{
  "encoder_arch": "vit",
  "rotation_deg": 10,
  "encoder_layers": 14,
  "norm_pix_loss": false,
  "optimizer": "adamw",
  "beta1": 0.9
}
Rows from block 10 of the encoder of a small masked image model, named by matrix and row number. Rows with one number belong to one neuron. Each number is 200 + 30 x the weight over its row's rms, rounded and kept within 0 to 999. All counts start at 0.
After each neuron's rows are labels from the 100 images, of 14976, where the neuron reaches its largest size: "colour at peak" is the nearest of a few named colours to the mean colour under the peak. Only what is clearly more common there than usual is listed. The data: drawn small creatures on textured ground.
# gate: MLP gate (encoder.blocks.10.mlp.gate.weight, 416x160), inputs 108-159
# fc1: MLP up (encoder.blocks.10.mlp.fc1.weight, 416x160), inputs 108-159
# fc2: MLP down (encoder.blocks.10.mlp.fc2.weight, 160x416, transposed), outputs 108-159

gate.95,193,261,211,224,205,215,161,223,189,181,160,212,208,181,230,167,170,143,206,217,223,203,261,126,190,159,150,189,185,191,222,237,219,228,195,177,195,241,208,182,222,186,214,117,201,185,176,259,208,187,248,228
fc1.95,219,192,236,214,216,204,239,207,209,271,242,170,190,126,206,194,189,182,205,180,153,201,192,224,179,192,237,181,205,231,180,144,181,230,197,221,196,211,231,221,208,195,242,177,228,180,185,161,221,224,167,175
fc2.95,250,234,179,189,167,153,200,166,252,95,212,227,192,223,193,251,191,236,195,169,196,159,190,210,221,185,220,234,226,254,195,129,160,214,202,178,224,203,201,219,185,199,181,264,187,172,238,157,191,172,186,233
colour at peak: green

gate.293,223,187,237,242,152,179,173,248,176,209,172,184,220,175,235,203,137,255,243,177,237,254,153,204,188,210,202,162,131,151,212,224,190,200,222,216,197,207,230,190,224,205,208,201,192,230,199,176,200,167,196,224
fc1.293,245,219,199,254,188,194,159,264,212,216,209,227,161,199,183,184,196,281,215,182,246,213,161,133,188,214,162,235,216,195,171,186,234,192,168,193,223,180,220,222,220,203,212,184,184,241,171,229,182,181,226,243
fc2.293,200,211,214,175,138,180,240,189,203,200,229,179,125,227,156,237,207,223,205,198,234,176,201,240,186,245,194,258,211,199,165,140,240,239,184,202,158,257,190,205,213,207,167,194,202,263,208,214,191,181,188,200
colour at peak: black

gate.386,262,198,224,148,218,228,195,196,199,202,208,191,231,135,252,146,168,226,210,179,162,186,185,202,211,148,214,226,183,215,173,195,170,187,244,98,145,210,172,219,172,207,200,186,229,197,246,181,183,207,228,149
fc1.386,226,185,185,211,251,185,247,238,220,187,193,197,184,160,300,234,205,203,191,215,181,197,194,225,172,130,222,155,176,217,205,210,229,205,254,138,195,221,201,236,176,207,230,171,215,206,229,137,218,185,183,141
fc2.386,142,193,208,212,183,185,191,222,180,231,198,216,204,203,235,213,188,169,229,194,209,181,215,233,172,194,183,157,212,211,205,223,204,139,190,242,211,195,244,205,248,84,176,205,228,206,173,166,219,248,192,234
colour at peak: pink

gate.383,174,233,151,233,223,169,182,173,173,184,190,202,153,215,238,205,187,214,255,239,192,184,194,202,199,222,205,275,132,163,232,222,240,176,247,221,211,211,214,246,234,223,205,188,166,189,308,225,217,186,176,216
fc1.383,212,265,196,160,204,230,191,188,212,207,206,196,198,193,182,163,202,196,216,208,188,222,197,138,235,189,191,224,193,183,215,228,182,236,199,216,266,235,192,231,151,193,227,222,187,193,139,247,215,175,174,223
fc2.383,225,241,224,213,193,200,183,123,225,213,178,163,170,221,163,226,216,221,185,146,170,190,241,240,199,172,229,224,210,182,216,236,164,176,194,202,181,206,176,226,199,271,228,185,123,173,205,190,211,233,187,228
colour at peak: grey

gate.41,186,258,188,225,226,178,234,224,227,188,165,230,177,206,218,277,196,208,223,148,227,202,223,213,169,198,215,143,221,207,183,186,234,207,182,207,185,239,213,208,211,202,216,193,241,170,197,122,194,158,273,190
fc1.41,181,287,199,201,157,221,188,239,185,206,194,179,189,147,218,175,238,166,190,189,230,219,179,155,241,223,164,202,181,195,229,195,200,220,185,219,179,210,243,216,220,193,216,205,234,157,194,234,128,249,199,214
fc2.41,202,180,224,272,245,220,190,212,188,186,175,175,172,202,150,215,190,206,169,185,179,226,256,233,202,182,211,195,204,202,231,199,186,183,211,240,204,211,147,177,224,167,209,216,161,188,238,161,230,187,212,214
colour at peak: white

gate.54,237,161,154,237,240,226,231,187,231,197,175,178,189,203,187,204,257,202,174,250,150,227,194,162,204,232,210,207,227,197,216,195,207,227,200,175,183,141,129,210,208,188,147,192,157,155,229,203,181,197,248,187
fc1.54,275,265,234,191,265,208,201,180,189,209,186,200,180,167,141,177,184,209,189,185,265,152,161,185,213,181,187,213,202,178,217,192,167,168,187,202,161,215,134,215,135,200,217,249,210,204,127,218,206,260,183,197
fc2.54,259,258,243,188,234,176,152,179,227,201,188,230,183,185,154,187,187,182,220,176,182,182,210,212,178,208,210,201,196,172,220,230,200,167,211,177,173,192,170,256,181,302,258,197,176,186,139,184,225,239,215,179
colour at peak: green

gate.93,203,245,223,231,218,129,150,213,243,192,198,180,194,154,253,239,184,241,204,219,222,210,200,232,173,192,214,198,161,230,208,217,205,178,265,150,160,210,191,206,229,212,215,193,145,233,167,188,194,183,226,229
fc1.93,191,208,199,219,160,177,140,160,225,203,174,146,149,244,109,219,226,219,221,233,256,214,178,194,191,162,172,199,244,227,175,204,195,237,181,204,208,207,186,248,191,177,199,172,155,173,229,172,176,180,237,182
fc2.93,195,215,246,181,160,204,225,226,213,234,244,219,233,199,181,186,229,240,207,168,245,184,186,173,258,213,150,189,179,210,237,189,187,206,167,270,223,196,186,230,193,196,207,215,189,180,212,239,157,141,239,221
colour at peak: grey

gate.394,224,244,234,206,188,219,197,198,199,183,173,214,266,206,195,238,146,171,246,261,202,206,195,196,229,173,187,190,225,152,248,195,226,215,189,191,152,211,189,171,174,210,201,241,158,150,222,192,134,192,209,171
fc1.394,154,235,184,164,219,177,210,149,189,202,192,220,237,242,225,273,174,227,226,206,180,229,190,228,166,235,245,235,221,205,169,201,255,200,205,255,172,232,123,200,232,227,196,244,217,212,138,149,195,221,224,228
fc2.394,206,175,199,289,191,232,173,203,181,141,170,174,162,237,204,208,223,184,216,212,176,251,214,213,190,183,218,154,212,232,236,189,217,218,197,195,231,233,162,192,207,81,148,248,211,176,180,186,255,208,203,216
colour at peak: pink

gate.339,231,238,186,213,168,146,174,191,221,227,202,185,242,210,201,224,245,226,174,174,183,156,204,160,174,203,213,187,282,186,194,137,201,231,179,185,250,187,151,129,192,193,223,170,149,170,177,233,163,193,188,180
fc1.339,214,136,197,192,265,209,193,245,114,185,254,232,160,205,220,175,143,201,186,192,204,204,190,196,302,148,175,200,178,224,188,237,143,215,151,208,191,184,196,217,161,189,196,191,192,240,194,210,185,221,223,238
fc2.339,145,213,184,183,181,177,195,248,207,217,203,213,230,239,234,210,200,208,192,230,228,199,157,209,170,223,190,225,199,215,265,186,211,184,208,202,198,240,188,206,205,75,167,176,261,215,175,165,188,211,208,227
colour at peak: green

gate.375,176,165,182,239,208,247,193,239,188,191,176,136,193,211,176,171,200,166,175,245,221,213,216,173,216,182,196,231,242,212,230,180,217,256,172,218,175,194,213,158,225,197,177,248,247,172,174,210,225,167,177,151
fc1.375,158,187,208,242,168,173,219,262,171,214,179,208,212,211,244,215,247,175,187,223,179,180,204,249,215,142,201,150,181,193,244,233,178,221,212,244,190,170,206,159,182,207,159,212,215,179,160,149,227,153,280,192
fc2.375,195,204,260,212,202,250,224,174,152,184,192,186,217,176,147,219,214,200,226,167,174,225,181,193,200,262,161,174,179,201,219,157,259,190,212,223,191,193,209,189,210,138,252,185,182,169,253,190,215,188,264,233
colour at peak: brown

gate.360,168,176,189,192,199,211,191,253,204,202,177,211,182,188,179,223,159,234,238,238,226,179,177,250,208,132,193,175,212,240,139,232,167,159,146,216,220,208,215,222,192,204,158,209,169,220,228,209,131,193,250,211
fc1.360,175,165,186,181,184,205,154,219,190,197,183,183,154,188,122,210,228,285,247,225,202,199,143,262,221,171,212,216,206,182,120,236,182,175,141,223,208,231,184,222,212,209,169,218,203,205,227,201,149,200,255,203
fc2.360,153,197,201,196,208,209,215,190,225,189,197,171,171,193,225,165,156,207,211,237,150,199,149,122,220,218,187,182,173,196,258,184,238,177,210,258,203,215,182,240,206,207,181,174,195,207,165,219,231,206,189,197
colour at peak: pink; white

gate.268,174,200,171,196,201,203,211,257,179,230,218,196,221,182,215,265,174,174,177,240,177,170,172,232,207,185,232,200,219,239,249,187,196,149,206,218,216,167,189,221,260,187,182,149,206,252,205,179,244,232,204,141
fc1.268,206,244,169,133,168,198,224,147,196,167,178,159,176,206,168,194,152,221,245,172,225,224,154,149,158,255,239,219,123,216,171,211,193,210,232,194,210,188,159,206,219,186,218,181,260,186,162,198,177,205,222,189
fc2.268,202,238,186,179,173,210,199,235,210,230,213,174,223,180,201,209,177,175,218,170,199,207,229,217,183,177,203,194,264,205,244,186,151,177,147,223,183,198,186,205,237,102,183,194,223,217,207,207,226,187,184,198
colour at peak: brown

gate.331,241,208,188,188,181,199,170,168,204,190,226,197,219,213,197,171,206,251,178,151,165,256,187,145,243,252,232,209,224,163,154,151,209,246,268,191,177,208,218,181,207,198,238,182,236,179,220,222,151,212,160,208
fc1.331,175,279,214,178,218,186,270,172,211,203,176,272,206,203,195,233,208,224,174,230,250,165,205,243,182,190,228,223,198,240,159,209,248,137,167,283,220,202,150,262,236,196,203,178,189,195,135,182,207,184,213,228
fc2.331,193,200,185,236,223,221,167,194,192,153,180,255,196,197,184,198,225,191,239,226,223,136,291,255,190,198,211,179,158,205,166,235,176,157,150,235,217,206,167,155,186,172,190,219,188,167,176,176,207,171,257,216
colour at peak: blue

gate.300,226,125,182,210,231,195,215,203,206,206,183,211,136,166,189,223,200,214,148,159,177,197,162,216,182,181,211,179,189,230,250,203,237,218,257,191,105,158,194,177,219,188,172,210,162,211,184,203,213,213,177,217
fc1.300,159,245,169,209,237,213,208,184,201,196,160,167,199,228,157,194,220,214,172,243,200,208,189,206,192,245,240,185,125,210,237,214,227,188,195,251,174,149,161,231,187,206,217,188,193,196,243,220,232,197,203,234
fc2.300,204,119,252,148,218,148,229,226,189,214,241,194,197,206,190,143,197,200,216,208,194,213,203,231,199,206,182,198,200,187,214,130,173,255,227,187,201,234,182,166,153,174,197,213,206,235,253,186,194,185,199,217
colour at peak: brown

gate.284,154,240,176,220,157,201,165,177,197,202,213,218,209,189,144,196,186,195,170,150,238,138,220,257,219,244,156,216,267,199,236,179,168,186,191,208,208,181,181,194,239,209,192,227,126,173,221,215,165,253,215,185
fc1.284,201,251,208,185,163,248,180,248,208,182,230,230,211,236,206,214,168,184,192,239,177,156,229,155,168,212,224,198,167,181,166,213,239,142,190,266,234,183,192,168,191,209,249,176,182,160,219,246,238,129,185,179
fc2.284,172,180,231,216,202,231,235,224,191,202,183,189,192,240,156,210,206,181,186,190,246,196,211,229,183,208,232,156,255,194,194,148,219,195,220,203,162,176,200,239,237,260,170,224,240,224,210,231,256,262,219,172
colour at peak: pink

gate.311,203,208,205,238,187,218,174,185,211,189,178,201,189,160,247,222,236,202,139,221,266,188,213,206,181,218,213,165,219,167,250,216,251,206,207,161,172,232,280,164,194,201,207,234,191,218,132,179,166,180,200,164
fc1.311,196,187,220,220,229,208,233,170,212,185,203,207,167,188,236,238,142,180,172,301,236,207,208,198,235,150,239,183,166,188,200,194,268,170,180,177,136,217,272,194,212,206,228,212,196,234,150,219,190,157,195,138
fc2.311,222,194,182,191,215,255,179,277,208,204,216,218,247,173,242,166,156,191,199,233,194,225,161,162,157,145,165,144,191,232,220,203,188,179,180,191,235,185,189,241,188,106,131,191,279,217,217,190,196,270,141,182
colour at peak: pink

gate.217,165,187,260,181,197,163,175,180,200,201,166,210,231,211,235,207,187,162,224,164,245,217,239,210,174,190,198,210,93,180,237,245,199,133,209,215,134,198,187,182,191,194,238,165,227,179,175,234,173,157,214,249
fc1.217,177,140,160,214,202,152,214,263,215,237,172,200,191,195,159,243,230,161,164,217,145,183,180,199,215,101,153,215,201,190,227,222,158,187,251,208,191,201,159,245,183,195,200,219,170,152,217,204,180,227,170,223
fc2.217,197,189,168,173,182,223,183,144,251,195,172,217,184,183,152,217,204,148,148,169,206,173,186,189,216,163,233,242,219,231,243,210,121,231,248,153,185,179,194,213,183,246,219,248,169,181,192,200,238,212,145,200
colour at peak: white

gate.312,218,189,175,179,237,169,149,158,220,171,215,208,209,193,179,170,183,244,137,230,198,190,223,161,165,194,248,199,164,206,188,179,169,156,227,192,232,185,204,174,191,220,217,205,157,194,168,246,221,190,234,238
fc1.312,210,226,197,176,235,257,269,182,179,165,205,227,197,148,215,204,199,224,200,218,239,242,183,199,225,212,178,198,246,224,202,246,195,176,238,166,128,204,216,225,202,206,196,204,161,255,193,257,108,236,175,186
fc2.312,189,213,195,179,231,190,216,246,167,201,248,170,184,198,202,214,189,175,221,207,147,168,158,200,184,214,160,203,202,203,284,177,242,199,178,234,196,203,181,219,174,147,229,193,209,216,191,174,219,202,274,203
colour at peak: black

gate.344,219,231,211,222,233,230,156,219,171,214,199,190,189,203,204,158,156,195,196,235,284,223,227,198,232,198,215,182,223,192,164,219,245,222,221,226,204,200,215,117,249,189,209,214,204,220,197,156,157,167,210,195
fc1.344,224,226,217,206,208,208,208,186,202,167,226,174,153,193,215,191,190,195,256,210,172,149,178,175,166,152,241,152,149,173,221,313,230,182,177,214,221,207,170,259,191,200,202,215,218,231,173,228,197,212,199,216
fc2.344,169,220,168,228,189,184,207,228,180,176,160,186,234,189,217,215,226,180,178,230,179,217,258,201,206,242,229,184,177,185,218,206,240,194,169,229,211,209,205,198,108,182,235,188,195,105,200,213,188,165,216,200
colour at peak: brown

gate.317,172,175,210,229,273,186,214,185,203,208,233,206,183,172,205,210,221,164,180,239,229,157,183,233,235,222,275,209,259,201,224,224,226,176,176,196,148,145,176,233,190,190,183,222,216,203,185,156,194,219,194,223
fc1.317,218,209,203,196,158,204,198,167,210,207,237,215,217,193,256,176,171,167,199,190,204,240,190,140,224,199,211,206,172,178,213,221,198,208,224,189,201,139,231,212,183,177,167,205,207,152,207,235,202,225,133,213
fc2.317,177,135,166,175,236,199,217,265,181,237,179,240,243,206,272,160,177,164,212,206,214,157,227,229,159,154,204,150,202,229,200,226,190,222,189,205,216,207,191,208,210,195,149,189,267,216,172,207,216,197,176,208
colour at peak: brown

gate.180,218,194,183,264,254,250,244,188,198,215,226,173,185,177,179,170,201,194,195,161,212,262,207,192,210,217,205,183,207,166,233,212,217,192,196,217,196,204,173,218,209,207,185,265,197,229,185,125,182,158,238,176
fc1.180,233,221,222,135,231,213,173,188,230,218,238,183,213,210,141,131,170,238,189,230,190,185,194,208,189,235,212,225,252,191,186,212,201,216,222,223,245,235,154,181,219,188,171,184,247,214,173,229,156,205,183,175
fc2.180,200,205,199,186,113,222,175,160,210,198,218,234,168,219,138,194,166,175,214,173,171,205,214,186,234,234,207,206,175,174,205,197,176,210,198,216,187,226,185,227,223,113,240,175,221,161,136,286,195,234,166,187
colour at peak: brown

gate.318,251,217,170,204,201,212,198,177,235,145,209,224,203,240,207,162,178,217,159,205,226,178,215,195,168,233,139,233,165,211,204,174,233,165,192,146,189,235,231,214,212,223,243,256,161,204,172,253,162,203,224,118
fc1.318,261,147,174,220,243,213,147,177,203,247,197,235,189,153,205,215,225,208,176,184,119,226,138,174,259,199,246,196,171,188,170,221,146,257,231,201,223,215,185,189,206,198,238,199,188,171,218,204,192,207,228,253
fc2.318,210,179,205,185,222,195,208,208,226,198,228,175,183,233,213,207,185,189,179,228,203,180,157,200,262,214,230,251,182,189,207,214,192,207,192,192,197,172,151,243,164,276,198,229,173,186,193,246,169,251,219,205
colour at peak: white

gate.84,241,221,212,191,234,252,218,193,234,193,177,178,229,190,172,186,168,222,121,212,154,235,183,217,212,160,201,202,180,190,207,206,201,210,293,213,204,202,193,182,223,202,246,197,155,192,113,214,189,217,143,196
fc1.84,209,165,264,202,214,132,155,154,190,186,204,264,188,238,234,194,180,198,216,208,248,212,159,172,156,196,227,165,216,196,189,208,181,186,168,215,223,159,237,195,217,204,181,206,230,237,181,171,207,162,210,263
fc2.84,247,166,143,239,264,190,214,241,186,205,201,191,214,210,192,186,225,165,171,242,189,130,128,233,167,225,208,176,185,180,219,227,219,222,185,197,164,175,173,155,176,208,198,192,194,187,207,196,221,202,227,226
colour at peak: grey

gate.26,216,173,207,202,235,167,122,227,185,222,197,166,164,211,161,221,172,218,137,226,212,197,195,195,170,201,208,208,182,199,160,242,207,194,222,239,215,170,212,156,222,201,191,208,210,226,140,170,237,172,155,214
fc1.26,189,224,183,222,212,202,226,194,174,208,206,190,121,182,228,185,225,217,177,216,216,233,164,209,220,237,168,196,337,233,233,276,236,217,212,181,108,207,269,183,189,192,192,166,204,219,219,240,156,219,159,189
fc2.26,189,207,194,197,242,187,221,253,231,228,208,182,145,202,184,210,192,159,198,196,184,157,129,193,223,165,134,175,191,191,236,216,208,200,188,243,233,152,202,195,167,170,220,190,172,188,192,188,195,227,220,206
colour at peak: black

gate.193,255,182,174,149,191,236,174,209,190,198,219,216,158,150,185,211,204,229,190,171,176,211,117,103,136,221,240,217,178,189,209,251,211,216,215,227,202,160,236,180,231,197,225,197,156,199,169,211,261,232,205,247
fc1.193,243,196,193,204,250,189,204,190,193,204,178,177,202,242,187,158,252,235,204,224,242,203,195,205,174,255,212,190,245,214,183,193,197,187,162,176,166,200,270,246,192,211,209,196,201,204,180,207,185,186,188,207
fc2.193,171,160,190,211,234,163,246,248,235,224,154,173,225,199,245,175,143,153,162,245,175,207,211,197,217,225,224,224,196,232,213,210,205,254,234,200,206,225,164,228,167,290,198,230,217,168,204,181,239,232,184,183
colour at peak: black

gate.9,197,232,192,215,188,184,171,176,210,201,196,200,186,250,174,207,215,203,269,169,209,210,176,193,197,215,194,181,215,182,193,166,217,181,156,142,175,206,229,135,191,227,191,185,229,163,268,186,153,154,210,170
fc1.9,214,225,217,184,219,217,218,160,215,180,141,193,225,201,225,231,193,207,185,236,193,220,215,248,216,158,170,190,274,163,242,143,189,179,169,211,152,195,151,192,149,210,179,199,164,243,173,142,215,167,185,185
fc2.9,186,167,211,189,192,180,218,269,142,194,180,200,231,202,278,193,183,178,229,207,212,188,217,236,178,168,170,163,197,186,150,214,198,199,267,186,178,197,208,229,192,162,194,206,223,248,200,224,204,238,188,190
colour at peak: white

gate.361,181,187,232,230,186,178,225,228,180,185,192,176,191,229,180,215,215,174,215,204,209,194,215,196,200,246,252,242,191,171,162,214,258,193,255,186,134,199,180,186,213,201,224,161,232,231,230,149,187,219,184,204
fc1.361,210,216,242,190,206,216,264,147,185,226,168,174,181,169,161,211,185,198,217,217,171,184,170,243,235,180,247,212,235,111,170,143,226,157,208,251,163,228,184,208,232,220,185,238,159,140,187,172,244,188,157,208
fc2.361,197,170,202,205,185,227,203,143,224,198,210,213,198,223,118,189,167,231,161,152,206,233,210,166,274,180,168,239,138,218,217,155,159,206,179,187,190,190,195,161,211,212,219,198,191,149,202,253,142,226,239,227
colour at peak: black

gate.102,193,194,142,176,204,209,248,155,212,222,196,140,163,176,164,208,134,147,150,146,213,142,221,228,248,160,158,202,204,222,184,176,186,216,222,183,141,205,153,191,186,200,133,180,211,203,210,271,154,216,209,194
fc1.102,179,157,195,192,239,234,255,169,191,198,223,199,184,206,243,225,180,168,202,190,141,227,142,219,200,174,226,211,131,199,224,212,235,191,232,198,195,232,221,248,179,191,190,234,242,241,164,165,238,230,215,190
fc2.102,189,191,182,159,154,200,175,159,158,178,185,166,179,184,183,237,183,240,239,184,194,157,202,202,173,151,210,236,183,193,178,211,205,223,229,179,214,226,225,263,229,182,170,177,212,185,238,207,183,228,198,191
colour at peak: pink

gate.237,199,233,178,203,248,176,201,169,206,194,182,236,231,177,253,186,167,204,145,188,211,209,228,245,161,204,255,130,189,213,221,165,174,219,242,139,177,154,162,168,181,207,203,216,167,223,201,220,187,165,182,141
fc1.237,166,211,200,187,241,216,226,206,169,171,209,198,156,162,181,252,218,214,189,200,211,193,222,183,172,172,222,158,217,190,189,224,245,145,194,194,181,241,199,200,190,211,157,166,172,169,228,163,235,227,215,197
fc2.237,178,221,196,189,145,192,237,220,164,223,211,228,267,174,253,191,220,226,173,200,233,219,190,255,124,177,178,183,261,209,137,201,174,184,190,159,192,228,228,212,224,198,169,226,242,221,209,176,192,202,208,182
colour at peak: pink

gate.352,265,220,196,219,184,197,132,189,223,210,213,187,234,222,195,180,185,232,159,178,246,191,192,121,213,189,151,212,184,209,231,183,210,237,131,218,216,172,244,197,191,192,210,219,148,166,184,224,157,195,227,223
fc1.352,264,207,215,169,218,165,213,195,202,194,186,181,238,238,216,213,173,189,166,207,234,215,224,158,226,189,206,242,169,214,234,99,185,186,222,217,175,184,214,199,193,193,231,231,255,136,221,205,171,203,190,222
fc2.352,248,226,189,207,208,213,214,135,263,193,196,168,132,167,144,191,217,244,232,229,157,236,241,169,224,214,182,164,170,156,220,177,220,170,196,210,199,212,168,207,183,52,221,206,183,188,178,176,172,208,167,195
colour at peak: white

gate.303,211,160,223,178,255,155,210,195,159,227,202,228,249,229,251,225,176,194,188,210,257,165,207,195,196,188,220,211,176,184,163,193,225,178,187,182,127,190,230,210,212,206,158,182,225,197,204,165,213,140,209,210
fc1.303,197,208,201,222,233,221,241,191,223,219,104,197,197,199,151,139,195,141,154,241,218,220,217,212,196,235,210,192,264,149,151,213,244,212,204,209,209,182,170,165,206,199,181,214,220,173,174,251,205,188,158,220
fc2.303,179,221,217,224,137,218,223,166,220,198,190,207,156,218,158,189,184,218,189,165,199,235,209,178,227,182,183,173,191,224,183,201,154,201,175,221,188,212,211,182,214,84,213,227,179,159,239,197,189,185,229,223
colour at peak: black

gate.174,160,177,212,200,199,175,220,257,197,241,221,198,229,221,240,295,147,219,274,242,164,195,180,226,203,188,222,236,179,194,211,173,197,197,165,194,177,199,209,223,222,195,217,216,172,175,235,178,258,173,236,177
fc1.174,234,232,223,177,170,177,199,178,246,189,217,204,201,183,230,199,159,244,178,171,228,200,197,128,218,177,169,167,195,203,176,161,213,183,213,222,184,201,195,179,165,212,168,174,150,239,157,203,113,156,189,250
fc2.174,203,250,204,177,132,215,184,175,200,200,185,176,186,192,191,257,193,235,229,184,163,178,191,180,191,141,176,219,224,192,254,192,188,212,212,197,257,211,239,282,221,284,182,181,190,157,235,245,203,243,154,200
colour at peak: pink

gate.137,157,227,191,230,216,197,234,174,224,200,208,207,203,186,235,192,191,180,222,163,249,192,202,160,216,212,173,261,141,194,197,187,221,178,167,189,211,220,220,205,169,202,168,167,215,207,155,209,195,179,209,253
fc1.137,193,146,159,202,255,226,176,199,242,201,224,198,180,219,200,168,261,211,210,189,221,203,238,176,199,223,183,242,170,190,175,204,258,163,200,232,282,237,197,203,212,191,146,198,174,213,231,179,213,198,207,208
fc2.137,210,203,203,256,176,217,176,210,225,225,177,150,158,210,174,167,236,189,239,230,195,180,241,194,254,223,182,198,192,172,227,250,230,191,199,189,142,192,190,166,202,145,191,163,201,211,140,232,182,228,197,184
colour at peak: brown

gate.33,182,236,211,166,168,217,205,171,205,209,213,217,192,227,188,199,152,210,196,163,234,199,153,219,163,223,240,195,272,234,226,198,234,173,189,216,213,195,147,247,262,207,213,179,249,211,207,176,182,231,212,201
fc1.33,176,210,198,216,205,277,185,193,213,202,202,193,182,180,179,232,203,197,177,195,175,170,211,227,217,212,219,206,229,171,154,200,190,208,175,200,179,212,185,171,186,194,116,195,156,166,204,219,197,146,228,223
fc2.33,233,225,228,229,183,233,220,200,234,150,212,177,173,188,158,188,210,182,202,193,182,224,211,169,242,156,183,262,201,206,181,177,138,205,195,162,201,294,152,223,168,243,155,247,177,227,191,202,182,204,199,186
colour at peak: black

gate.2,171,213,234,248,145,241,206,207,209,211,188,167,206,214,207,203,154,215,249,180,224,229,265,203,199,187,143,253,210,227,235,160,175,191,189,203,232,213,250,226,196,200,206,216,185,171,232,176,239,183,170,158
fc1.2,170,141,245,163,196,239,229,196,212,201,197,194,172,221,168,190,206,174,195,191,150,177,234,183,175,201,180,227,230,211,151,225,177,181,252,160,191,193,180,175,200,202,169,155,208,164,246,234,291,149,212,188
fc2.2,234,201,130,226,189,195,216,226,198,199,211,284,152,182,234,229,196,224,177,224,202,188,150,223,179,230,237,160,195,178,203,291,207,195,193,211,247,226,224,243,210,206,262,218,193,189,162,201,223,174,212,168
colour at peak: brown

gate.90,265,223,271,236,198,173,209,234,175,206,155,158,248,242,262,139,176,175,247,196,257,195,255,184,202,233,120,204,112,225,182,157,184,171,181,157,155,184,217,152,198,212,204,193,201,188,207,206,152,226,213,239
fc1.90,174,185,166,215,205,196,162,172,225,149,206,203,214,177,160,289,245,223,168,194,167,229,207,208,236,236,217,205,212,220,223,218,199,195,219,221,246,197,159,198,192,186,245,206,154,174,199,193,214,179,259,169
fc2.90,197,187,171,164,193,192,204,144,160,206,194,204,236,197,228,131,188,207,172,127,171,181,155,191,160,200,189,190,210,197,284,223,157,229,202,178,178,213,212,164,175,352,243,183,195,166,241,212,195,190,214,216
colour at peak: white

gate.415,219,285,225,205,161,177,168,199,242,182,201,249,173,196,218,174,155,210,180,179,252,190,161,196,190,227,236,192,254,159,185,215,156,196,169,194,220,222,204,195,170,209,270,198,143,223,151,224,144,153,216,219
fc1.415,165,222,253,188,128,256,187,182,233,189,219,170,200,236,169,214,214,194,187,260,231,228,225,221,241,157,175,224,223,224,232,196,242,187,169,226,202,194,243,230,241,217,146,179,173,198,231,166,196,204,159,151
fc2.415,147,207,225,173,184,162,199,219,172,188,194,168,187,180,211,204,221,155,211,182,167,168,214,215,183,189,246,215,231,192,230,206,166,202,202,222,208,171,216,158,188,192,181,191,193,231,243,193,212,147,208,237
colour at peak: black

gate.328,213,172,205,189,170,236,169,188,179,167,238,192,240,214,182,194,181,230,173,191,242,183,189,156,218,177,171,201,224,240,217,207,156,204,215,182,200,165,208,188,227,197,226,218,163,167,254,167,199,191,235,126
fc1.328,162,148,203,160,199,158,270,185,187,211,186,193,219,207,249,213,179,161,199,236,210,208,204,191,237,148,233,171,152,228,178,268,203,205,215,232,176,158,219,227,194,201,194,188,178,211,246,214,251,209,224,236
fc2.328,221,211,174,220,197,206,224,178,188,135,196,139,213,184,258,206,217,275,212,213,201,181,144,207,169,221,195,185,152,166,234,215,265,187,200,154,189,238,262,220,181,267,236,196,171,191,232,145,187,213,181,168
colour at peak: pink; white